config = dict(
    model='self-supervised image encoder',
    dataset='rendered solids tumbling over patterned floors',
    train_examples=97500,
    image_size=32,
    crop_scale_min=0.3,
    horizontal_flip=True,
    color_jitter=0.4,
    method='simsiam',
    arch='resnet',
    norm='batchnorm',
    activation='mish',
    padding_mode='replicate',
    depths=[5, 5, 5],
    kernel_size=3,
    stem='deep',
    avg_pool_shortcut=True,
    widths=[80, 112, 176],
    projector_hidden=1024,
    projector_out=256,
    projector_hidden_layers=2,
    init='trunc_normal_002',
    residual_init='scaled_by_depth',
    optimizer='soap',
    beta2=0.99,
    lr=0.0012,
    beta1=0.95,
    shampoo_beta=0.99,
    eps=1e-08,
    precondition_frequency=20,
    max_precond_dim=512,
    merge_dims=False,
    one_sided=False,
    adamw_lr_other_params=0.0016,
    grad_clip=1.0,
    adaptive_grad_clip=0.1,
    cautious_weight_decay=True,
    ema_decay=0.995,
    steps=7300,
    batch_size=128,
    epochs=9.6,
    lr_schedule='wsd',
    decay_fraction=0.3,
    final_lr_fraction=0.01,
    warmup_steps=210,
    weight_decay=0.4,
    adamw_weight_decay_other_params=0.01,
)
Rows from block 9 of a small self-supervised image encoder, named by matrix and row number. Rows with one number belong to one channel. Each number is 50 + 10 x the weight over its row's rms, rounded and kept within 0 to 99. All counts start at 0.
Before each channel's rows are labels from the 100 images, of 14976, where the channel reaches its highest value: "top examples" is what is common among them; "colour at peak" is the nearest of a few named colours to the mean colour under the peak. Only what is clearly more common there than usual is listed. The data: rendered solids tumbling over patterned floors.
# convs0: first 3x3 conv (model.blocks.9.convs.0.weight, 112x112x3x3, each kernel summed), inputs 0-55
# convs1: second 3x3 conv (model.blocks.9.convs.1.weight, 112x112x3x3, transposed, each kernel summed), outputs 0-55

top examples: count: four
colour at peak: brown
convs0.101:54 45 32 64 32 55 54 33 38 62 39 47 46 62 61 56 51 54 67 36 45 47 37 51 36 62 46 45 43 47 48 59 36 56 49 53 46 44 52 74 45 64 40 42 38 48 58 47 51 49 29 46 67 61 43 33
convs1.101:52 61 41 51 63 55 56 46 63 44 57 43 33 65 63 60 62 44 57 44 34 63 63 67 54 46 61 61 56 60 59 44 58 57 44 56 56 46 43 45 31 28 34 57 64 24 46 51 27 57 57 59 56 44 45 39

top examples: light from behind the scene; black object; its colour: black
colour at peak: black
convs0.19:58 47 49 34 48 31 49 50 54 63 57 54 42 51 34 54 71 54 43 47 51 50 66 59 39 63 46 52 34 49 54 53 51 45 79 41 45 65 41 58 55 53 59 55 47 64 42 53 47 60 43 43 43 34 42 41
convs1.19:37 53 60 63 54 52 48 43 45 18 41 35 54 44 52 40 41 47 48 43 48 44 49 27 61 55 42 61 56 45 41 53 41 45 36 52 46 50 46 55 53 33 46 59 52 23 63 40 42 40 35 38 59 47 73 68

top examples: count: four; black object; spring
colour at peak: brown; black
convs0.84:54 52 52 45 49 44 43 48 63 55 42 51 59 69 57 49 49 47 60 27 65 62 39 54 54 62 48 47 39 57 49 55 62 45 41 51 43 57 49 67 39 30 47 52 49 47 54 41 50 46 11 61 46 56 48 39
convs1.84:26 49 52 37 47 51 62 41 46 36 45 55 50 54 49 45 43 54 43 44 46 31 68 43 45 46 38 48 47 42 47 52 46 47 58 49 47 39 64 42 43 51 37 55 64 55 54 38 49 79 69 53 43 36 56 53

top examples: count: four; white object
colour at peak: brown; black
convs0.54:48 56 58 54 55 62 46 46 49 51 64 44 35 61 53 51 53 50 49 70 43 67 32 59 53 52 37 54 59 33 57 49 50 41 48 50 57 57 39 51 60 42 33 58 50 53 28 52 41 50 27 64 62 43 45 43
convs1.54:60 58 42 45 41 63 67 55 36 49 45 41 52 49 59 46 38 66 47 54 42 44 49 64 43 48 66 50 50 66 48 46 44 58 33 49 51 39 47 47 57 51 49 47 54 65 55 48 38 46 56 46 51 60 44 38

top examples: black object; its colour: black
colour at peak: black
convs0.6:53 37 56 59 39 36 36 48 51 71 55 39 64 47 81 46 42 46 46 48 52 50 68 61 51 36 58 49 47 53 58 72 46 51 50 42 51 44 52 54 50 52 44 49 57 45 50 60 45 51 56 26 61 53 57 47
convs1.6:50 38 57 40 50 48 38 30 54 50 63 62 38 51 29 65 51 47 61 52 49 36 49 50 62 60 43 45 52 59 53 32 62 37 66 52 33 33 52 57 51 39 51 47 51 57 42 39 37 53 58 59 54 52 57 58

top examples: white object; count: four; its colour: white
colour at peak: white
convs0.111:40 53 36 46 53 63 62 55 42 45 48 58 46 49 54 65 52 59 67 51 38 63 63 43 61 55 48 53 54 47 51 50 36 42 53 51 52 53 50 38 62 56 37 29 35 45 31 44 44 37 43 77 46 63 57 41
convs1.111:54 47 51 50 46 54 54 61 47 61 41 62 56 56 65 43 45 56 40 63 49 39 49 63 35 47 56 61 47 46 70 48 59 59 66 54 49 42 55 27 48 49 43 37 47 56 46 29 51 40 47 63 71 27 47 57

top examples: count: four
colour at peak: brown
convs0.94:44 65 33 30 49 41 59 53 29 51 62 37 36 51 67 36 35 41 48 42 43 46 42 38 51 58 60 65 06 53 48 49 42 34 49 56 45 46 61 44 51 62 34 46 58 41 46 50 45 45 49 47 54 53 56 56
convs1.94:51 40 39 62 36 47 61 40 54 48 45 57 45 61 50 65 63 63 56 62 45 45 59 62 47 40 41 41 64 73 49 45 50 57 58 38 53 65 41 58 29 49 48 37 59 54 47 57 60 41 39 53 46 69 36 42

top examples: sphere; cube frame
colour at peak: brown
convs0.72:42 47 54 62 33 61 52 57 45 53 52 43 27 48 37 49 62 40 48 26 43 39 58 37 31 37 56 73 56 40 43 35 43 47 40 57 48 67 64 58 54 58 64 49 30 46 44 52 50 54 45 42 50 71 44 53
convs1.72:36 47 57 47 50 36 52 43 61 54 77 69 31 58 47 65 60 48 63 66 53 46 56 42 65 41 54 40 47 35 50 57 61 67 46 57 41 54 45 48 38 51 51 60 62 70 42 53 37 38 55 40 50 64 53 44

top examples: white object
colour at peak: brown; black
convs0.85:46 38 60 48 46 38 43 50 60 44 41 51 51 35 46 61 65 59 43 39 35 38 66 54 45 44 40 63 39 53 56 68 65 62 39 48 59 52 46 65 60 33 42 57 46 45 61 49 44 36 50 49 49 48 44 58
convs1.85:58 61 38 58 59 53 69 53 58 43 49 47 60 56 63 50 58 37 44 46 67 53 23 50 66 48 57 51 39 72 69 50 49 42 63 62 43 71 46 56 56 63 48 46 53 58 43 52 58 67 67 52 63 42 61 46

top examples: light from behind the scene
colour at peak: brown
convs0.79:44 44 36 61 36 50 52 61 49 59 43 34 40 73 65 60 58 53 55 53 35 34 39 60 50 42 48 53 29 43 52 39 55 37 45 35 42 44 48 52 53 36 41 58 56 49 37 33 41 52 49 52 38 68 58 61
convs1.79:44 57 43 27 43 43 50 43 29 65 59 41 55 44 23 39 47 53 59 50 56 67 51 58 52 44 43 48 50 58 44 60 44 52 58 47 57 66 46 40 63 52 37 49 35 56 48 53 54 55 40 50 45 73 34 61

top examples: light from behind the scene
colour at peak: brown
convs0.92:37 47 47 47 46 25 50 48 53 33 40 55 37 57 50 56 50 58 56 53 58 59 41 32 58 64 24 39 42 48 52 52 63 56 52 53 44 33 55 61 42 38 45 57 58 56 51 34 47 55 37 48 64 37 55 38
convs1.92:50 46 61 39 46 53 53 53 61 62 55 42 42 46 37 53 52 38 44 45 50 29 46 53 51 26 56 56 47 50 35 40 51 55 56 40 50 48 66 37 47 48 61 38 44 48 31 62 64 52 50 39 33 35 62 66

top examples: egg
colour at peak: brown; black
convs0.27:44 53 44 61 58 43 57 38 60 29 33 50 53 46 60 49 67 47 44 38 75 47 61 53 65 58 57 43 38 49 48 51 46 40 50 67 54 53 50 45 41 46 60 60 65 32 36 60 34 46 57 26 41 82 49 55
convs1.27:60 44 64 50 69 53 46 42 26 57 38 50 43 45 59 55 47 49 30 60 40 43 57 69 43 67 51 45 43 48 42 45 53 21 48 56 56 36 32 58 45 46 57 66 45 64 56 47 64 48 64 53 68 58 59 41

top examples: white object; its colour: white
colour at peak: brown
convs0.106:51 41 59 33 60 69 49 44 51 64 53 26 53 39 56 48 46 43 49 49 53 29 37 49 45 64 59 38 53 39 51 45 59 58 45 44 39 61 39 45 48 42 54 33 49 55 56 56 56 49 57 60 45 43 51 56
convs1.106:46 51 54 47 50 47 40 76 51 32 53 64 67 44 59 46 66 66 60 63 44 59 30 52 67 43 48 47 45 53 60 57 53 49 47 37 70 41 56 60 59 54 56 54 61 51 55 32 66 59 50 38 42 27 48 35

top examples: count: four; white object; pink object
colour at peak: white
convs0.17:55 53 27 44 36 55 52 62 56 48 47 63 43 45 44 51 51 43 54 51 42 54 40 54 44 42 41 50 28 52 63 43 25 49 55 46 48 65 43 59 50 70 49 48 50 50 57 52 19 60 48 60 50 60 44 32
convs1.17:40 49 53 53 55 57 63 51 53 59 45 44 45 44 51 54 35 46 50 48 50 63 48 57 51 70 65 63 31 44 49 67 48 61 49 68 23 55 50 47 37 54 42 36 39 52 52 35 49 36 37 65 56 46 46 54

top examples: white object
colour at peak: brown
convs0.100:71 43 35 52 52 56 57 43 52 42 56 58 48 33 64 59 57 44 45 64 63 52 65 59 36 49 25 58 60 48 50 57 48 56 57 54 50 66 54 53 55 26 60 56 45 45 58 25 51 55 49 56 57 42 69 45
convs1.100:45 46 60 57 52 56 32 52 60 45 42 57 57 32 51 43 44 47 44 50 36 48 42 53 62 60 41 46 46 33 46 42 56 59 39 52 56 27 39 63 55 49 47 37 48 54 49 74 45 56 52 46 41 55 50 56

top examples: white object; its colour: white
colour at peak: brown
convs0.70:49 49 48 77 55 62 55 40 53 43 45 50 55 32 50 54 60 30 52 39 59 52 53 33 49 53 51 43 63 50 43 65 53 47 39 60 34 46 49 53 42 57 41 32 41 52 63 70 33 57 61 49 60 52 65 59
convs1.70:47 46 55 56 55 53 45 55 44 39 56 48 50 65 38 63 53 74 44 59 30 58 39 37 51 61 60 69 52 57 57 49 63 55 40 58 62 63 48 47 40 60 70 43 45 49 61 51 70 48 56 58 48 51 57 38

top examples: count: four; black object; its colour: black
colour at peak: black
convs0.81:40 56 53 47 43 62 56 65 54 62 52 40 40 56 52 62 65 52 60 66 23 54 52 61 42 63 53 46 40 58 39 40 46 50 57 60 46 32 33 41 62 53 45 56 60 47 55 44 34 38 32 51 70 53 56 40
convs1.81:56 45 44 65 59 54 47 54 45 34 39 41 51 44 36 59 52 36 45 38 52 59 39 59 42 40 41 52 53 44 45 66 44 62 41 35 59 53 51 61 50 47 36 30 38 58 45 41 37 46 61 38 44 44 45 59

top examples: black object; its colour: black
colour at peak: black
convs0.16:63 45 48 58 40 55 42 61 53 64 50 37 63 64 72 50 56 41 36 33 44 49 65 53 61 44 49 46 60 40 54 57 52 72 42 58 49 59 61 60 52 38 49 49 49 53 47 50 37 57 38 38 37 65 47 58
convs1.16:48 44 53 50 45 38 29 29 58 67 54 59 45 44 50 53 52 54 45 47 66 43 49 48 67 40 39 41 31 72 47 68 56 42 51 37 45 52 31 34 41 38 54 48 30 52 44 61 49 46 52 29 46 51 50 63

top examples: its colour: black
colour at peak: brown; black
convs0.78:47 47 41 58 45 46 25 41 39 45 51 36 36 50 38 44 37 70 50 42 36 52 65 62 62 51 38 45 47 74 50 48 57 46 49 53 52 45 53 59 47 50 49 62 49 65 47 49 41 41 46 48 57 53 40 58
convs1.78:57 54 40 45 38 72 33 57 60 76 49 52 54 53 52 49 66 60 50 53 69 43 36 58 46 49 54 57 34 32 58 52 49 54 46 49 52 46 54 41 69 64 51 57 31 39 48 36 56 69 54 70 40 49 54 60

top examples: white object; count: four; its colour: white
colour at peak: brown
convs0.74:52 38 31 39 45 57 57 45 33 42 50 29 55 46 69 47 49 66 29 44 60 52 53 40 40 35 27 52 56 53 35 63 45 47 46 43 45 52 52 38 43 64 56 51 48 59 36 48 39 57 44 59 37 58 43 42
convs1.74:50 49 37 40 47 60 31 50 58 60 63 50 46 71 39 52 36 68 63 41 42 53 44 54 58 53 75 59 48 39 60 37 42 61 52 43 53 48 52 57 43 49 51 39 61 49 66 50 50 62 41 60 44 37 50 59

top examples: white object
colour at peak: white; pink
convs0.28:50 59 32 44 41 58 40 52 48 40 38 61 41 44 52 40 62 49 40 51 66 54 36 62 49 60 48 47 30 39 56 44 38 56 67 65 47 69 51 50 54 62 72 56 45 55 44 34 61 59 59 58 50 67 40 35
convs1.28:53 51 56 51 38 52 43 53 53 48 58 49 45 48 46 44 42 48 45 37 35 39 36 49 59 39 38 44 48 72 44 52 62 43 47 45 57 51 25 48 65 45 28 48 50 26 41 57 53 41 48 47 47 56 61 39

top examples: its colour: black
colour at peak: white; pink
convs0.71:40 48 38 55 35 52 25 48 40 62 36 48 51 57 54 34 51 49 50 52 43 41 51 57 45 48 51 43 42 46 50 41 58 28 42 55 54 50 38 46 31 59 47 44 38 58 57 60 43 63 62 70 38 69 37 63
convs1.71:38 70 52 56 55 52 46 29 54 32 61 42 57 34 60 53 43 50 49 70 53 41 21 67 54 31 53 67 55 49 47 35 58 53 53 42 47 65 57 54 36 54 44 66 44 52 37 58 35 42 55 53 49 49 52 44

top examples: count: four; white object
colour at peak: brown
convs0.22:75 53 49 31 52 77 64 63 59 56 49 47 58 61 45 67 41 69 57 54 55 50 51 62 58 45 47 53 54 44 59 57 65 30 48 51 59 49 32 64 44 45 55 51 51 48 53 31 54 57 29 53 54 60 25 40
convs1.22:55 46 37 49 62 63 48 48 55 55 41 47 38 53 72 41 56 56 47 55 44 43 42 73 48 43 54 41 52 46 48 48 37 61 63 48 51 45 53 52 49 51 56 44 59 40 39 44 52 59 53 57 51 41 43 44

top examples: black object
colour at peak: brown
convs0.7:42 28 55 41 47 50 65 58 54 47 58 59 46 56 55 57 33 49 56 43 56 37 45 46 44 33 54 50 71 53 47 54 35 46 45 34 36 51 78 38 41 66 51 47 55 56 42 57 27 59 50 54 60 45 49 51
convs1.7:27 47 53 51 49 57 47 55 34 48 44 51 66 60 55 58 74 55 43 23 39 39 44 50 48 35 53 54 42 25 45 56 49 40 32 42 37 49 51 57 35 55 53 48 42 65 54 41 46 40 35 37 37 46 58 61

top examples: count: four; light from behind the scene
colour at peak: brown
convs0.25:41 50 54 50 67 43 54 43 68 58 45 40 45 69 62 43 42 57 53 26 38 79 43 57 54 67 48 51 33 43 37 49 36 46 33 58 35 58 46 45 52 43 38 53 55 42 43 56 42 49 37 49 52 14 54 35
convs1.25:52 41 55 48 38 45 57 42 51 31 58 66 52 68 51 52 46 42 47 60 57 26 54 54 52 44 56 55 49 38 62 40 27 46 29 49 57 59 63 64 33 41 56 38 50 49 44 54 28 50 36 56 57 67 38 52

top examples: sphere; its colour: black
colour at peak: black
convs0.3:52 57 47 46 44 51 48 36 52 44 66 38 43 47 62 62 44 65 54 52 58 75 48 54 51 55 59 40 69 70 49 56 59 65 60 52 51 34 52 77 49 46 31 51 56 58 54 49 50 54 48 61 53 36 51 48
convs1.3:49 60 44 43 47 46 64 57 43 57 53 47 36 58 56 44 26 54 27 53 34 45 41 53 53 34 50 51 52 58 61 49 55 49 54 44 43 69 46 32 42 46 52 27 52 58 42 52 60 37 48 51 49 56 44 53

top examples: white object; its colour: white
colour at peak: white
convs0.0:40 57 39 53 41 63 56 51 43 61 55 64 33 45 45 56 75 49 49 41 54 59 48 60 57 40 46 48 50 54 64 47 33 57 41 53 40 52 51 47 49 48 33 60 46 60 28 57 52 51 36 48 43 47 57 62
convs1.0:64 28 46 46 58 49 52 53 51 45 37 52 48 55 66 33 61 53 51 64 42 46 55 43 51 61 60 58 55 67 50 52 44 73 57 43 63 43 59 44 55 55 47 31 53 71 69 50 37 36 31 53 41 57 48 59

top examples: light from behind the scene
colour at peak: brown
convs0.2:63 50 59 45 57 44 63 63 47 41 46 56 49 69 47 44 43 62 48 38 48 55 59 51 39 52 40 50 49 68 45 56 69 55 38 57 37 57 43 55 60 38 51 60 49 44 42 51 39 35 34 55 42 51 51 57
convs1.2:37 47 48 43 46 39 53 52 59 62 39 32 42 33 58 43 58 44 43 38 53 43 46 43 67 60 59 58 47 23 51 47 43 55 55 39 43 45 57 52 49 35 42 52 60 56 53 51 44 45 50 23 53 67 59 69

top examples: black object; its colour: black
colour at peak: black
convs0.63:49 72 36 48 39 35 58 54 55 61 55 48 41 53 41 47 51 55 46 61 47 41 45 56 33 51 59 45 54 40 69 52 58 53 79 61 42 40 21 54 63 47 47 34 71 43 41 52 29 37 65 55 47 59 49 50
convs1.63:41 52 56 53 38 58 39 52 28 46 65 65 48 51 64 37 56 49 38 34 62 36 51 53 45 37 43 40 53 61 42 55 58 67 42 71 45 64 51 46 49 44 70 54 38 46 47 62 46 47 45 43 57 67 44 44

top examples: light from behind the scene
colour at peak: brown
convs0.39:44 35 42 31 45 57 49 77 57 52 54 47 42 39 59 64 29 41 57 64 48 49 58 51 45 63 43 52 34 59 59 59 54 39 53 48 53 59 45 38 49 51 41 62 52 65 44 51 48 50 34 72 41 34 59 57
convs1.39:41 47 60 47 54 44 46 73 41 55 43 53 37 55 41 51 57 67 47 42 21 47 62 55 45 56 47 39 26 40 35 45 40 62 39 48 46 15 58 49 58 47 49 56 41 46 52 48 33 40 56 64 45 57 60 59

top examples: white object
colour at peak: white
convs0.31:33 44 42 60 47 68 68 46 42 46 41 52 54 42 45 48 53 63 50 65 41 50 51 71 62 44 70 57 42 50 54 34 42 63 62 46 44 55 49 29 51 55 44 73 58 50 49 50 43 58 35 72 57 47 64 68
convs1.31:69 59 52 38 51 46 53 59 49 33 50 61 46 66 68 60 56 50 51 47 57 54 48 43 37 67 52 45 66 69 41 53 43 61 55 47 50 62 44 61 55 67 56 62 51 45 63 65 59 26 48 36 49 69 47 42